config.toml
encoder_fused_qkv = true
decoder_width = 128
residual_init = "none"
optimizer = "soap"
beta1 = 0.95
grad_clip = 1.0
Rows from block 8 of the encoder of a small masked image model, named by matrix and row number. Rows with one number belong to one neuron. Each number is 128 + 24 x the weight over its row's rms, rounded and kept within 0 to 255. All counts start at 0. Numbers have three digits each.
After each neuron's rows are labels from the 100 images, of 14848, where the neuron reaches its highest value: "strongest on" is what is common among them. Only what is clearly more common there than usual is listed. The data: views of escape-time and Newton fractals. In brackets: how many of the 100.
# fc1: MLP up (encoder.blocks.8.mlp.fc1.weight, 512x128), inputs 0-127
# fc2: MLP down (encoder.blocks.8.mlp.fc2.weight, 128x512, transposed), outputs 0-127

fc1.169:129160107111140128166106114124131111132119100125152096112137156118105115135106140132170124105111099105087116166125147139193147133091124128125115159089137142133122170077129148162126138120145142153097197156097116129138114136139098156175129143139131076115172147134157115153090144127149133120103134142135153128095138092091101117144099120102097125148144142088127144115134095168092150147082
fc2.169:140079129160133117129144116081142066089118167096084125137121163156117124144128098143151092097109093170127107089129065091125105123159124149168102122138107119098110110129148103146121096116160126103142151121176158096145087125108119178121135142134152132108127090162100122111143135115138132117135114081107136135118128085106104128145125150126149117146126129098133147128119132111133080143173
strongest on: Newton basins of five roots (53); earthy (39); vivid (33)

fc1.307:093080141128169148143133166155110174133140157134125162144133137132096160156181129126133122101156111119107096113119177177144112116129137140135125155096171135158114162127149125133114139138112131118129149131092106095102137139127167154149126096121117088156118129099125109115122085121169176122124086148164091151117135156153129170070146110167124109119118169118131093140167148125119116142129
fc2.307:141098147152117139094127145150101141136171129093111141116113116135128134135184135100135148123166164168135097106142110146137103181087156119077112091084153088123116113115141111143144141143179126132123153137144140130140124138111121138122100124161146095140115121065139180152135087146115175139140147108129139149108131089083091135096167102095125126127148162168101133128132148141112101142126
strongest on: pastel (51); tricorn (33); Julia set (29)

fc1.38:132094089121099152137112108159115113085144122152143113129151120129146153096114102135108109107106141075113157137155148148138131148099137160151139143160148106173146127188099128142156159091143134169127100142085133106141131120146091100146097155171089144143160139132135150136147139129163133137148101105075142117111151127135109146124118154117153115104098130163100146147102104139148092130201
fc2.38:097110121100141129162142143098115033145057124128113141155116104112118123129107138108155135127126133102108144129093141118106127097153133142194102087088129130131151120134108128130125129141121112111150139154181133136137135101143099127098106104105150127100120135213126116105132135129156151142133110165148143120122123189120150122171153147127117100133125140121144096109126114128124136124182
strongest on: cool (64)

fc1.254:161122131078115128087123144073072113119158082123102096140110121139091130092130141143124155146127111115072134149124137152111155141138120143165128144107129148152119114089125182116113133128145133083110116093118109121127093168112129113135126138152090107163168104112153146097151110092098137127155106142136109096142191105111133135147126104127147123121109172151132152131109097119186110109129
fc2.254:124091130163076131136122120147156127116164142138134148106125121126110102141179135112117109129154142120127139116116117140117095088139152132069149068201104139125112107120120119150115126171137139155117121120086166124121096165151145107102083148109143148093088103099174105145101158131078124159122124121124129151093149127102128139125163135097109110105141137146150135115129158088133120163086
strongest on: cool (33); Julia set (30); cubic Julia set (29)

fc1.116:112159108129131116126195146106099127156130118154149138159112140166103124183111076110110104110168143093143136110144124135121131098141124149094117150112159123169122095128126134108114134126143106157121109143159132149106157119149127115103081105144131144127129106094133134097153136151111118111085113108148107134113174133142094153146068119115106151100128122110142161203115162153135094151169
fc2.116:158131132108131160149162160150115092128104123140083147108151070123169162115101113118115105130097123136140105148149139156135144143126132117137140123053118110133133092125140143126151129120087099148093101128100128113114132103133112102110149090093128105114130166182126152121103134098136173125115098112158144128171101151135125103139190149148159091167156155147091117092102136113128118119151
strongest on: cool (37); vivid (33)

fc1.117:176136078086174139152136112116135120144110119158117120163142097099118132156154116093128148132097142110113141119149102131113083144141136141119117156112106131171142149079123108107161100160090134154155124178094172106126121143137133127126171120139107132110115073143132122114126133113131137139145127153105145135180166116142119121152128117159116089178094110111123131101063127104127146161089
fc2.117:142118124145129139123141116091154131104130123132147111127147155069175119169145115133129103143076108160120120132148123185110133155121120170077145148136135184144127113097119137099146130142156138087139077103145102101181141140140196108136122094118140174140155114094122119135147101097112089114122101132143104137133108146159116131139137132077116143136119132124098154173112162124105140106124
strongest on: Newton basins of five roots (58); pastel (37)

fc1.203:115123108141103080119154142119135106080088099120125087166118108108116170129120136145133173112136111119105125103148162155129111090120131120123099156106094140188147145145162151123178177132130136122128133079128134089140124103147118117134092140136132109105136140132101144120158124136097103146080091115132079115139158156127121163136139154144117143121108208125134144129108136103152154093158
fc2.203:128103122110118136115140109121130045123027127123122139106102104132134126111099104123107107128108139116129133141145125122119134126125112137172139096044121106128128119130125146117109140123101122117125131125186104122114112128116062128123112116098120126102115141215112113097120135116203139113129130140124138149123143163101135104143146133106136141126129125121137123124120135108135132134187
strongest on: cool (55)

fc1.426:135148107147133120095133124163126140150176093113140097137116150093111132116144062153160146066111138133156127111141135065117112137095140121157141112146114102121136125141102099116141124100124129169073102109081123096149127068105134110139128164158113106142106113107141116144150087148148088121126127103127115128091084165126156133141078133151141102135137149163086126114139156135146127122116
fc2.426:087132139106130139151138125124131069131088132139118147125112117123129129140115128111141123131119165125120129134109121123121129112128124130188129061046111149125117096158138153118106127150140113116141154119202115092118116129140110129124137116134143109137155136213107140146130138118206150123159144151127126127121132179140138121121161115111120136123118152093119158144103101124128134141198
strongest on: tricorn (59); grey (47)

fc1.284:117107115097137164107152155142119129174170174134150123143146122138136125137133109106143102122134148153149144128162132135171147151123138136133107118133082095164144174090141108119123170087109099163154129155076135116153115096166164117145166144143127127144146135134136133073141173146128117128121135123119123098100157153087065131118087087147143167092158131097123123162116137110120105107126
fc2.284:120137112123103131150146133126116185134210120139134127093121177104119131157141138121123131118162135132138096125137126133117093131131111130083129129202125168129121119116152106110126109156116151154107103125032151133133129125113187130120141124133120160130142127042145119118126137115056114144140134088108124108127114098126126135115113151121139122147128129135153139126127130118151116111090
strongest on: Newton basins of five roots (42); pastel (41); vivid (36)

fc1.243:113123140111118121103130131092152120138135145138093139112138164138125133108112112112114136161066143148133155122163125121154111128077116191181116110116092108151128081150145115087120110120157124138157086104089110123140144094097115165117078099139129132109175109119102130125155095141157165150166145146145144107129161132098116151127132100122136152094092120150101107102111120106136119120189
fc2.243:127125116099132137161122136148132062148050132150143132149133108113125142119116112136140135128133150111129140148114139135136146133134149135189134118062122117115149112132146137139134113142134118130126164129215125126125158128146086120126116126143123138123151117209132112116104149135207132120120145145131115132129136213128123111143144156145125132146126121134110131140109099141131132136196
strongest on: cool (59)

fc1.181:153128136128142144113155168151142077135101085096102108118131125168124101135104119116106103109112118119146126076127150162094114161145139107134202133082159142111127137106163127116122144124122135110095126127125154080139124148158101107133129131143141110138104152169109155149082143142134107103126130093103142099089149098122133125103121066110143103137161165134182127122071127150138131132102
fc2.181:098108130113130126129125134130131021133045121129121129140137103121118134101095111116102115140113128127164154127113109130120162142123134137193121109083124114126135133148113139130098125147109122100122125116207125125114117119106058125131100116108140094115127103194118135121113130127201138132129111130151132125107140144119127090114137142124119095100127136121124121127118123137138126121179
strongest on: vivid (79)

fc1.275:113127119098142136116134122158162104177081157155130124117107116094161134147097130100142142112101121168157144121141136137114099114090113127141151204123127117200163154106128100081147118121115129129132122111118136108086150146135130093166142149116125156116162170155102118126151100115157113080111098113145151140098142093112134111122113079103121145130101125162108114105174143128126118156110
fc2.275:121148121130127124114120122095129072115046123103141130133109117143140142093163098119139133122086131133137152157119125148116190134132159156189146142063127150132150118145152123130139116162126137108117121143198119103134116110127062159111116130115140084105130114179136139111125125105197136156142147141123129119152115165102127100125119134127116135148126120105113129160087124123145143122148
strongest on: warm (64); Newton basins of five roots (47)

fc1.299:135131134095105125153128109110140117117176129159141137117128134144125139105107143131132136073126116163123133139116142127118092109141126134115154110108109085083110097123111088111123150140157171138146137108159109167153145132126079164125122093107084139089147156113101058115156100090085144133154134140122113126122083126130158134115133112162096163096144102105140129109140180136119125112200
fc2.299:112066124092105107151111135152140100120071130139139134123125128072136128114111130119129138145158156112093142143114122092127099139130121123184106125100111112146142118126147171134116140137145129104114167150197147143124111142109144086121126135143109095132136164216124127108121112155164113162118115141117114149106125161124098088140133113145121109127089108148115084152116089158125141123179
strongest on: cool (66)

fc1.301:098143122156124131113163150117139114161143116089096113145129130146172102151150131143071114126109128123129115115128109162127105163113088104077138126120068124148137129092113132123153130095111175147074124104099134127089127093155171112114161152122144092150141137122135165112136085129142123118087117120114128131127152158131137088146079142142133154162113126149157159164092099170148117163136
fc2.301:107122104115130121120158121124131085099093119124123168134144113122090165117127106115117148123076158122110110119129107164091183131138105180159184117094145122105130114122138146131123120135106121156156133109140140110126123114138089105118145128122120148117102096142181101128134118139208079102120141118124120118176113200149134108109110131119101148095136107133126112120100147111145149070112
strongest on: vivid (48)

fc1.257:136107118126163118123135173127165146096106119121143146203143126113116118132142148103098093110121134128116097138138085123139094158130131157154152137169088120127132085134127146134102119067113087184109126148122107123128142119118132122081122120153100133153130144122155154159101115176129113085179169120119115131097122163115110117135112153158120152147120109139135144144120088121122085173087
fc2.257:158129147128134147106138105129137101182096152106141100088103109151124123100147129135133131129120132132085103110126133176088166151126131134161115128119155124088148076137135139095130175126109113118146090126162135083173092088107110144137132097124142109143136104133178144096112130143155134126147143098100139126110118213108159142148135130133119139188145114112122149109151119104125176119112
strongest on: tricorn (89)

fc1.415:130135112130160115138109132096111194133105117141102111112087120110104127156097207069118123128111129144134148091111103126127150101114121126110123164132155144145138122104135115134116149123212139156137105106128142077115122166135110143088149168118123099172121134133116166143158119143132116123158136118142171134121134157132131101095106134116141086179136166096168139109137125103127120125140
fc2.415:116118110124141135128119135123126047115043116115117112136134129132121126130105086119131130125106102123133156141130147098123175145124120139158132117074128103159166126136120120132118129134109114116108150135233128069129117149123045113148121115116125129120117138187126090130142140108197132115123120135134112128118124173117138120121146131121126132124135105137124131140133112127126160129163
strongest on: warm (88)

fc1.366:131112143092099140141129132139156096068116135104105121113119133144098133139145139150130127146075170164126122106109118130134085126092156163122132146141139176122157135118154112137083126070135071128133119097117097163179127150130141182117112099172092152163115137130136105129123157164142138102110136165124117147126131113131123111146101094098130118100164123120127160112132111121107156066150
fc2.366:131123136154136121134153132139139207132200095143110118143154111131131113124143124144081125121152140154142139100148124137126082174120101115100108162182120128119134123158139102123117146103135126151106114125080123147160164119136197143167118130107117139126122129024142128118105127133087122137092154132126105110120143139142128118129126127134131155117155184126148124117152131131140140138101
strongest on: cool (47); vivid (40); quartic Julia set (30)

fc1.445:112106123152142123134132080091124175142129095168126099172125137138157134128136092098115097138091127083152164140069142110142113147091157133126138107151114134108125109161134092134129174128184097114129151153155148144105167128127118161107110113152161138128122157147127137101137099138115117131123139100181096075099125125143099140151103117120152149112092119082118119134153103176142108146141
fc2.445:109111128086125133117141116139140079133102105162108155154140076118120152127123104075121145104100118180129121072127137144108132080118128158158111123127133102154151080172127149094105108164110158093131134086150096088146125126100147084147139107133115122123132124201114149125148166135124146124155104137133156142128135175119165138147143122139126112121102138151145145124090120091113140094146
strongest on: vivid (40); cool (38); cubic Julia set (32)

fc1.302:120200160118187128168146128084136147154084110097115141117111105137115131130121118113148131153153136114120108130101111145114102102134127135127111139148137134106120059127140162125122106140051099114161123127166109106106112119176113125085149103136134108148110120111136117126073173115133154132124150141138124142169104132120115169160115121104082132133140093131120166100140106137130160144093
fc2.302:141147131111115110132105116182145051127106144135135146134133117121134127131115073120128109107103109093133113112118109139125161132124122183164145106105138148194130068116115102132133140112166143136122129132220129078132112130132123123131125126168130080116139156184102131143140111129213138139113129114108143153146101118140126121127114108129167147150133128142115141139140118126126131130142
strongest on: warm (44); vivid (43)

fc1.81:149132151137102135087127135163123125124128077167119144119104104113114146156126115106104115139131119092115133131107187149124148142129131162105142122156090131098162113093093125148135116139143092177127138085134162132103100113119125163143158147152111129104184124078160114086102162156140138167129069134121149129110110134143152170115122085121105167101117108164163134158126116115132159135153
fc2.81:112136126134113110144121125114123141125128144155123135132090127132092160122136138115171117089127122126111158155136167148139100155179138110110066127131107138124156135112106150099134110153091147108121094135133100090146111133158157078132116105129085126142108111174117118075127161124162170101109147151173164159132138179109167109156123092121151107136134123134102131140053125134121114088141
strongest on: pastel (39); vivid (33); Julia set (31)

fc1.382:114109112085096130107121116163107128157139133091173140092141099080151130111103101110146122147148146133178110166099098122124139084112073085111159145102110169130163158135129080141142102124126092139166159123124135180119149117137127138145129133079155158129120182134140123105130126116152120112141130153093150143126121165118113132130136135098123115069139121127152121126135077126122092159112
fc2.382:126105133147117124160078087087128134125157136122114101170136128151093119107169114125110158094110090162074140104117128113164141124180142174110142128160117127122183144143117100133140116169152134139121085135153130141113125108190139109145115097127142129127114090102166173145082099125108154107113116123145117124106145134139125101136147132105111134114132112183099147117075104134117122116093
strongest on: warm (92)

fc1.193:183129142123135123134109111135095135130134097175151149095077118101136131141118101103110146135129177123135152107106137112124091100122090115141090109127121121161125091141134106119137105134112108087161130112124111163095179114133157143169173134158120114110083140112168123125088109075114162140082162158135145086126143125113119146167114138145136085126149137089087122135103140143140100153134
fc2.193:115104159154109099144187142159116095163132147140146159113088107114137130119136112113075123128096124149153125106149089131111131143119125126154133120101127128123160130144090141146156186119124137109177152117097163137152089102174150136102148133127145093086118081170103178097120111140155120107139134145107121122156110137155141140127143168100095120145100124115099133167131142136138085109174
strongest on: Newton basins of five roots (48); cool (40); pastel (33)